Rows from block 3 of the image encoder of a small image captioner, named by matrix and row number. Rows with one number belong to one channel. Each number is 128 + 24 x the weight over its row's rms, rounded and kept within 0 to 255. All counts start at 0.
After each channel's rows are labels from the 100 images, of 14976, where the channel reaches its highest value: "strongest on" is what is common among them. Only what is clearly more common there than usual is listed. The data: simulated fluorescence microscopy of cells. In brackets: how many of the 100.
# convs1: grouped (8 groups) 3x3 conv (encoder.blocks.3.convs.1.weight, 96x12x3x3, each kernel summed), inputs within the group 0-11
# convs2: expand pointwise conv (encoder.blocks.3.convs.2.weight, 192x96x1x1, transposed), outputs 0-95

convs1.41 [132 148 125 128 181 112 127 130 160 174 139 116]
convs2.41 [ 77 119  78 107 109 105  90 122 100 127 125 150 133 105 113 116 134 128 124 107 130 113  66  88 125 118 115 106  83 120 143 119 116  56 130 125 117  86 116 114 128 107 101  85  98 123 126 129 103 116 167 132 128  93 119 131 139 132 117  82  79 103 130 118 158 128 148 115 128 128 128  85  93 120 107 123 149  94  81 112 115 153  84 128 121  80 108 147  94 128 108  90 101 124 112 127]
strongest on: yellow stain (100); ring around the nucleus (87)

convs1.32 [155 164 165 160 151 142 122 158 128 125 126 157]
convs2.32 [142 126 121 126 127 126 127 158  95 112 125 122 126 120 141  95 129 128  84 159 130 116 115 128  36 119 134 127 129 137 126 137 141 124 128 134 126 119 132 119 128 128 125 119 127 129 116 130 139 128 145 157 102 149 126 127 230 123 124 199 122 115 126 166  65 125 132 125 127 102 128 127 136 128 127 128  96 128 128 128  18 197 127 131 126 112  86 128 114 141 128 128 125 128 128 120]
strongest on: yellow stain (100); ring around the nucleus (90)

convs1.37 [131  72 129 138 102 118 116 132 115 105  85 115]
convs2.37 [140 135 142 138 128 193 128 192 128 178 171 129 127 131 172 129 110 131 131 126 126 132 139 129 102 126 123 129 127 127 127 126 146 134 132 129 199 132 142 154 126 153 149 129 125 120 134 112 154 130 127 131 126 137 132 128 128 129 128  87 162 122 144 146 130 128 138 176 132 119 144 187 128 128 138 118 127 115 114 160 191  94 145 128 129 133 128 154 156 130 127 129 135 128 130 211]
strongest on: cyan stain (100); ring around the nucleus (88)

convs1.25 [113 114  71 125 123 124  97 110 132 101 134  94]
convs2.25 [115 114 157 129 126 139 127 107 127 129 130 125 162 129 124 127 102 129 160 111 127 131 127 126 144 100 151 124 159 105 153 152 102 131 185 116 133 136 136 130 121 128 128 132 136 125 127 123 166 131 130 112 209 113 127  90  99  96 155 125 130 140 140 126 176 150 127 105 123 160 126 132 157 133  65 127 141  90 138 129 200 168 133 124 109 125 127 119 155  99 219 110 157 126 107 134]
strongest on: few cells (94); cells: one or two (94); membrane rim (73); magenta stain (42)

convs1.83 [126  94 124  86  95 124 123  92 144  94 123 136]
convs2.83 [128 126 206 129 142 163 151 118 127 124 191 117 136 129 128  72 119 153 132 132 123 128 156 166 130 132 125 141 120 124 109 128 102 165 189 128 131 165 158 125 128 179 148 173 224 126 118 115 125 128 128 129 141 128 127 119 127 100 164 127 151 131 133 150 134 162 131  92 154 130 127 130 176 119 129 107 119 121 127 117 155 125 168  94 118 128 127 128 128 127 129  85 194 144 120 154]
strongest on: ring around the nucleus (76); out of focus (41); green stain (40)

convs1.5 [110 154 149 158 119 114 136 157 159 158 158 154]
convs2.5 [104  57 107  97  50 121  77 122 134 105 128 153 129 119 114 105 118 109 108 101 150 109 121  97 125 114 108  93  90  97 149 107 100 104 129  94 103 118 104 128  95 125 106  88  92 116 113 108 115 103 140 115 125 101 106 139 136 110 105  89 128 110 120 118 128 128 154 106  93 114 123 128 106 118 109 117 132 122 106  99 120 141 117  90 108 116 129 140 115 129 138 106 105  98 128 102]
strongest on: yellow stain (100); ring around the nucleus (86)

convs1.74 [149 159 147 163 159 143 143 161 120 147 158 120]
convs2.74 [114 122  77 126  99 115  93 120 107 123  94 129 149 118 127 120  88 122 127 141 150 114 102 115 128 126 110 104 132 127 141 113 128  84 130  42 129 102 126  98 128  96  89  74 127 112 100 108 119 129 172 128 126 129 108 127 135  86 130 104 122 118  98 112 136 128 128 106 128 129 130  92 101 128 100  91 126 125  98 129 109 134 113 106 128 125 128 134 107 124 128  68 130  70  98 121]
strongest on: yellow stain (100); ring around the nucleus (91)

convs1.82 [147 115 136  85  88 143 140  82 126 113 140 126]
convs2.82 [115 128 124  89 121 156 114 109 129 153 150 115 126 121 121 148 131 128  86 137 127 176 186 126 130 127 150 117 131 107 133 141 127 131 124 128 155 126  96 136 133 173 152 123 128 150 126 161 154  74 129 126 162 128 193 127 117 153 128  72 128 186 184 128 159 127 126 170 130 159 134 130 122 146 126 137 140 146 156 133 146 135 124 131 127 107 129 126 186 122 164 129 125 111  98 148]
strongest on: yellow stain (100); ring around the nucleus (69)

convs1.78 [121 104 120  82  89 122 117  87 121 104 119 130]
convs2.78 [119 130 143 128 131 218 134 127 152 159 175  84 128 143 129 155 127 153 117 137 126 150 153 130 129 128 140 128 114 128 125 133 109 132 129 113 177 147 131 128 130 181 159 131 190 131 127 125 119  80 168 129 169 128 154 113 140 133 128  95 147 183 162 134 148 128 126 159 128 128 119 162 128 123 134 127 122 117 133 133 170 126 150 139 128 129 148 138 138 139 173 109 137 130 129 162]
strongest on: ring around the nucleus (91); yellow stain (80)

convs1.24 [122 112  90 127 132 126  92 107 130  90 146  88]
convs2.24 [129 101 181 128 127 136 128 112 121 129 130 109 167 123 123 117  93 129 155 105 128 117 125 131 152 112 137  96 152 115 133 138 112 130 192 126 142 149 163 129 101 114 130 133 128 113 129 117 160 130 128 128 187 129 127  77  53  99 166 128 130 132 129 130 161 165 127  91 129 150 126 131 166 125  99 103 137  91 128 129 157 158 153  99 113 117 125 128 144 107 149 102 184 127  99 136]
strongest on: few cells (95); cells: one or two (95); membrane rim (72); magenta stain (48)

convs1.36 [128  72 131 131  94 119 117 137 115 101  93 114]
convs2.36 [134 130 164 153 131 185 131 163 160 155 204 128 127 130 199 119 118 131 153 127 128 129 156 129 115 124 126 131 121 122 126 128 144 156 129 129 166 149 161 191 128 153 142 128 126 127 129 113 138 129 127 129 126 128 128 127 129 130 138  66 216 122 127 141 128 128 137 183 129 119 144 232 128 128 134 122 128 115 115 152 172 100 142 128 123 131 128 150 147 128 138 130 135 133 149 169]
strongest on: ring around the nucleus (94); cyan stain (91)

convs1.7 [115 156 153 156 114 115 144 156 156 158 157 155]
convs2.7 [ 99 108 102 100  49 118  76 111 130 123 123 148 130 114 103 106  96 121 100 107 140  96  98  98 126 110 109 101 104  85 148 100 103 104 117 107 112 101  96 126  94 124 118  86 122  81 106 108 114 102 134 109 121 105  77 136 134 111 113  95 129 101 118 116 128 128 147  96 105 102 123 127 108 119 102  96 136 125 105 116 121 138 118  54 112 105 129 134 115 129 129 117 108 107 122 122]
strongest on: yellow stain (100); ring around the nucleus (88)

convs1.59 [114 164 109 162 175 123 128 162 141 113 124 136]
convs2.59 [ 86 128  76 128 107 106  86 128 120 127 126 128 131  69 130 122 109  99 128 117 149 107 121  49 125 120  79 106 119 126 139  86 118  92 128 106 120  79 100 118  91 115 105  67 100 128 108  93 128  91 148 128 125 112  99 128 135 115 105 119 126  92 123 113 128 128 167 127 105 106 122 128 121 129  53 118 156 128  89 126 119 140  90 126 127 105 130 135 108 126 127 123  56  87 128 122]
strongest on: yellow stain (100); ring around the nucleus (90)

convs1.0 [120 153 152 149 118 110 172 150 149 150 150 159]
convs2.0 [115 129  88 122 103  90  85 128 101 130  74 130 150  92 119 128 109  94 127  85 127 103  83 122 128 126 112  74 112 128 145 112 124  71 128 127 129  85 105 108 109  97  72  88 125  68 110 112  90 101 143 127 122 125 114 128 127 130 117 112  85 129 128 107 128 128 127 124 136 136 137 117 128 128  98  83 132 128  80 128 101 134 122  92 128 127 107 128  92 114 120 128 127  94  65 126]
strongest on: yellow stain (100); ring around the nucleus (85)

convs1.31 [120 117  61 122 119 122  96 113 132 110 129 105]
convs2.31 [120 118 149 128 125 140 126 109 128 130 131 126 166 128 125 128 101 129 174 110 125 136 127 129 137  93 155 123 172  99 155 163 108 139 178 109 135 142 138 131 122 129 128 134 135 125 128 123 175 130 132 109 222 118 128 101 128  85 157 120 131 143 153 130 158 146 127 115 124 143 123 134 147 134  93 127 140  88 137 127 205 161 135 125 113 125 135 110 170 111 215 116 148 125 127 136]
strongest on: few cells (99); cells: one or two (99); membrane rim (72)

convs1.29 [147 142 174 116 136 104  95 132 129  96  91 131]
convs2.29 [134 126 121  79 129 130 129 134 133  94 123 106 127 105 131 121 131 129  51 129 128 124 128 126  15 122 132 128 141 128 137 131 140 124 128 125 124 128 125 124 128 128 129 128 130 131 105 131 128 140 143 154 127 160 129 134 205 124 127 140 119 126 117 130  82 121 127 127 128 121  95 137 128 114 128 132 103 110 131 126  98 242 124 128 128  98 121 118 126 128 128 127 126 130 149 129]
strongest on: yellow stain (100); ring around the nucleus (89)

convs1.85 [114 160 121 145 171 121 167 161 116 131 153 137]
convs2.85 [111 128  88 116 121 123 105 130  60 128  63 129 133  76 105  90 128 119 127 125 193 126 125 105 123 113 123  99 147 126 166 125 131  79 128  68 128 106 113  99 128  91  87  75 127 128 101 128  92 124 184 133 128 127 109 141 128 102 127 128 100 125  57 114 127 122 134  72 128 128 136  77  64 127  88 125 118 122 123 105 111 164  91 125 129 117  80 128 119 119 128  92 115  98 108 106]
strongest on: yellow stain (100); ring around the nucleus (89)

convs1.27 [127 105  83 137 125 133  82 102 130  98 135 105]
convs2.27 [119 131 151 154 127 141 135 107 126 128 130 110 201 125 126 129  81 129 173 109 127 128 126 130 147 112 151 124 191 117 151 141 126 138 214 126 133 145 162 128 117 129 131 132 157 126 122 123 193 129 128 128 189 128 127  99  97 106 196 126 130 133 155 130 169 181 124  94 129 145 126 140 188 125 112 126 144  87 145 125 144 163 136 120 115 123 125 123 163 111 161 107 159 131 128 130]
strongest on: few cells (91); cells: one or two (91); membrane rim (59); cyan stain (48)

convs1.34 [157 157 172 147 152 136 123 151 112 125  97 151]
convs2.34 [130 127 118 113 129 176 129 152 126 116 124 124 127 117 140 120 128 130  59 138 131 118 126 120   8 128 136 132 131 129 128 137 145 129 128 145 128 125 133 116 127 128 126 123 129 139 117 130 128 129 154 157 108 163 125 129 221 123 125 131 115 108 126 155  79 125 133 125 121  88 128 129 127 124 131 132 107 100 129 128  83 230 124 134 127 113 121 131 124 174 127 130 116 129 137 124]
strongest on: yellow stain (100); ring around the nucleus (89)

convs1.42 [129 138 130 133 181 135 139 128 161 178 138 139]
convs2.42 [103 122  65 123 101 112 103 108 128 123 129 159 136  80 123 109 127 129 127 134 132 128  77  65 125 124 106 106  76 122 133 103 123  86 134 128 119 118  98 126 127 120 127  91  67 123 128 128 101 116 163 136 128 121 129 155 140 126 126  95 111 118 132 122 149 144 137 120 127 107 112  90 114 115  86 120 188 108 101 111 116 147  79 127 118 112  87 173 112 137 102 110  89 117 124 128]
strongest on: yellow stain (100); ring around the nucleus (87)

convs1.17 [ 97  97 122 118 126 102  93 104 106 100 128  95]
convs2.17 [ 96 128 126 129 128 147 128 124 136 128 123  93 128 125 126 124 133  72 111 114 128 129 129 101 129 127 176 137 119 117 150 184 115 128 126 128 129 130 118 146 130 143 172 125 136 132  89 130 128  62 131  92 168 103 151 122 130 125 128  95 123 133 129 128 166 127 135 126 104 130 128 154 124 132 111 130 133 135 172 127 158 158 128 130 110 122 155 125 169 107 186 159 113 128 126 149]
strongest on: yellow stain (100); crowded (62); cells: ten or more (62); ring around the nucleus (54)

convs1.89 [137 101 143 106  99 134 100  95 125  92 100 104]
convs2.89 [110 130 133 128 131 205 134 111 168 128 136 129 137 131 128 159 138 152 127 128 145 171 138 100 151 140 132 151 136 129 130 137 127 136 135 127 173 138 131 129 178 211 148 119 182 146 119 119 125 100 190 127 130 133 157 126 165 139 133 127 146 187 176 131 150 134 127 124 109 129 120 136 129 132 129 126 130 122 131 146 177 161 129 147 124 129 147 135 174 135 139 124 131 132 129 134]
strongest on: membrane rim (64); magenta stain (51)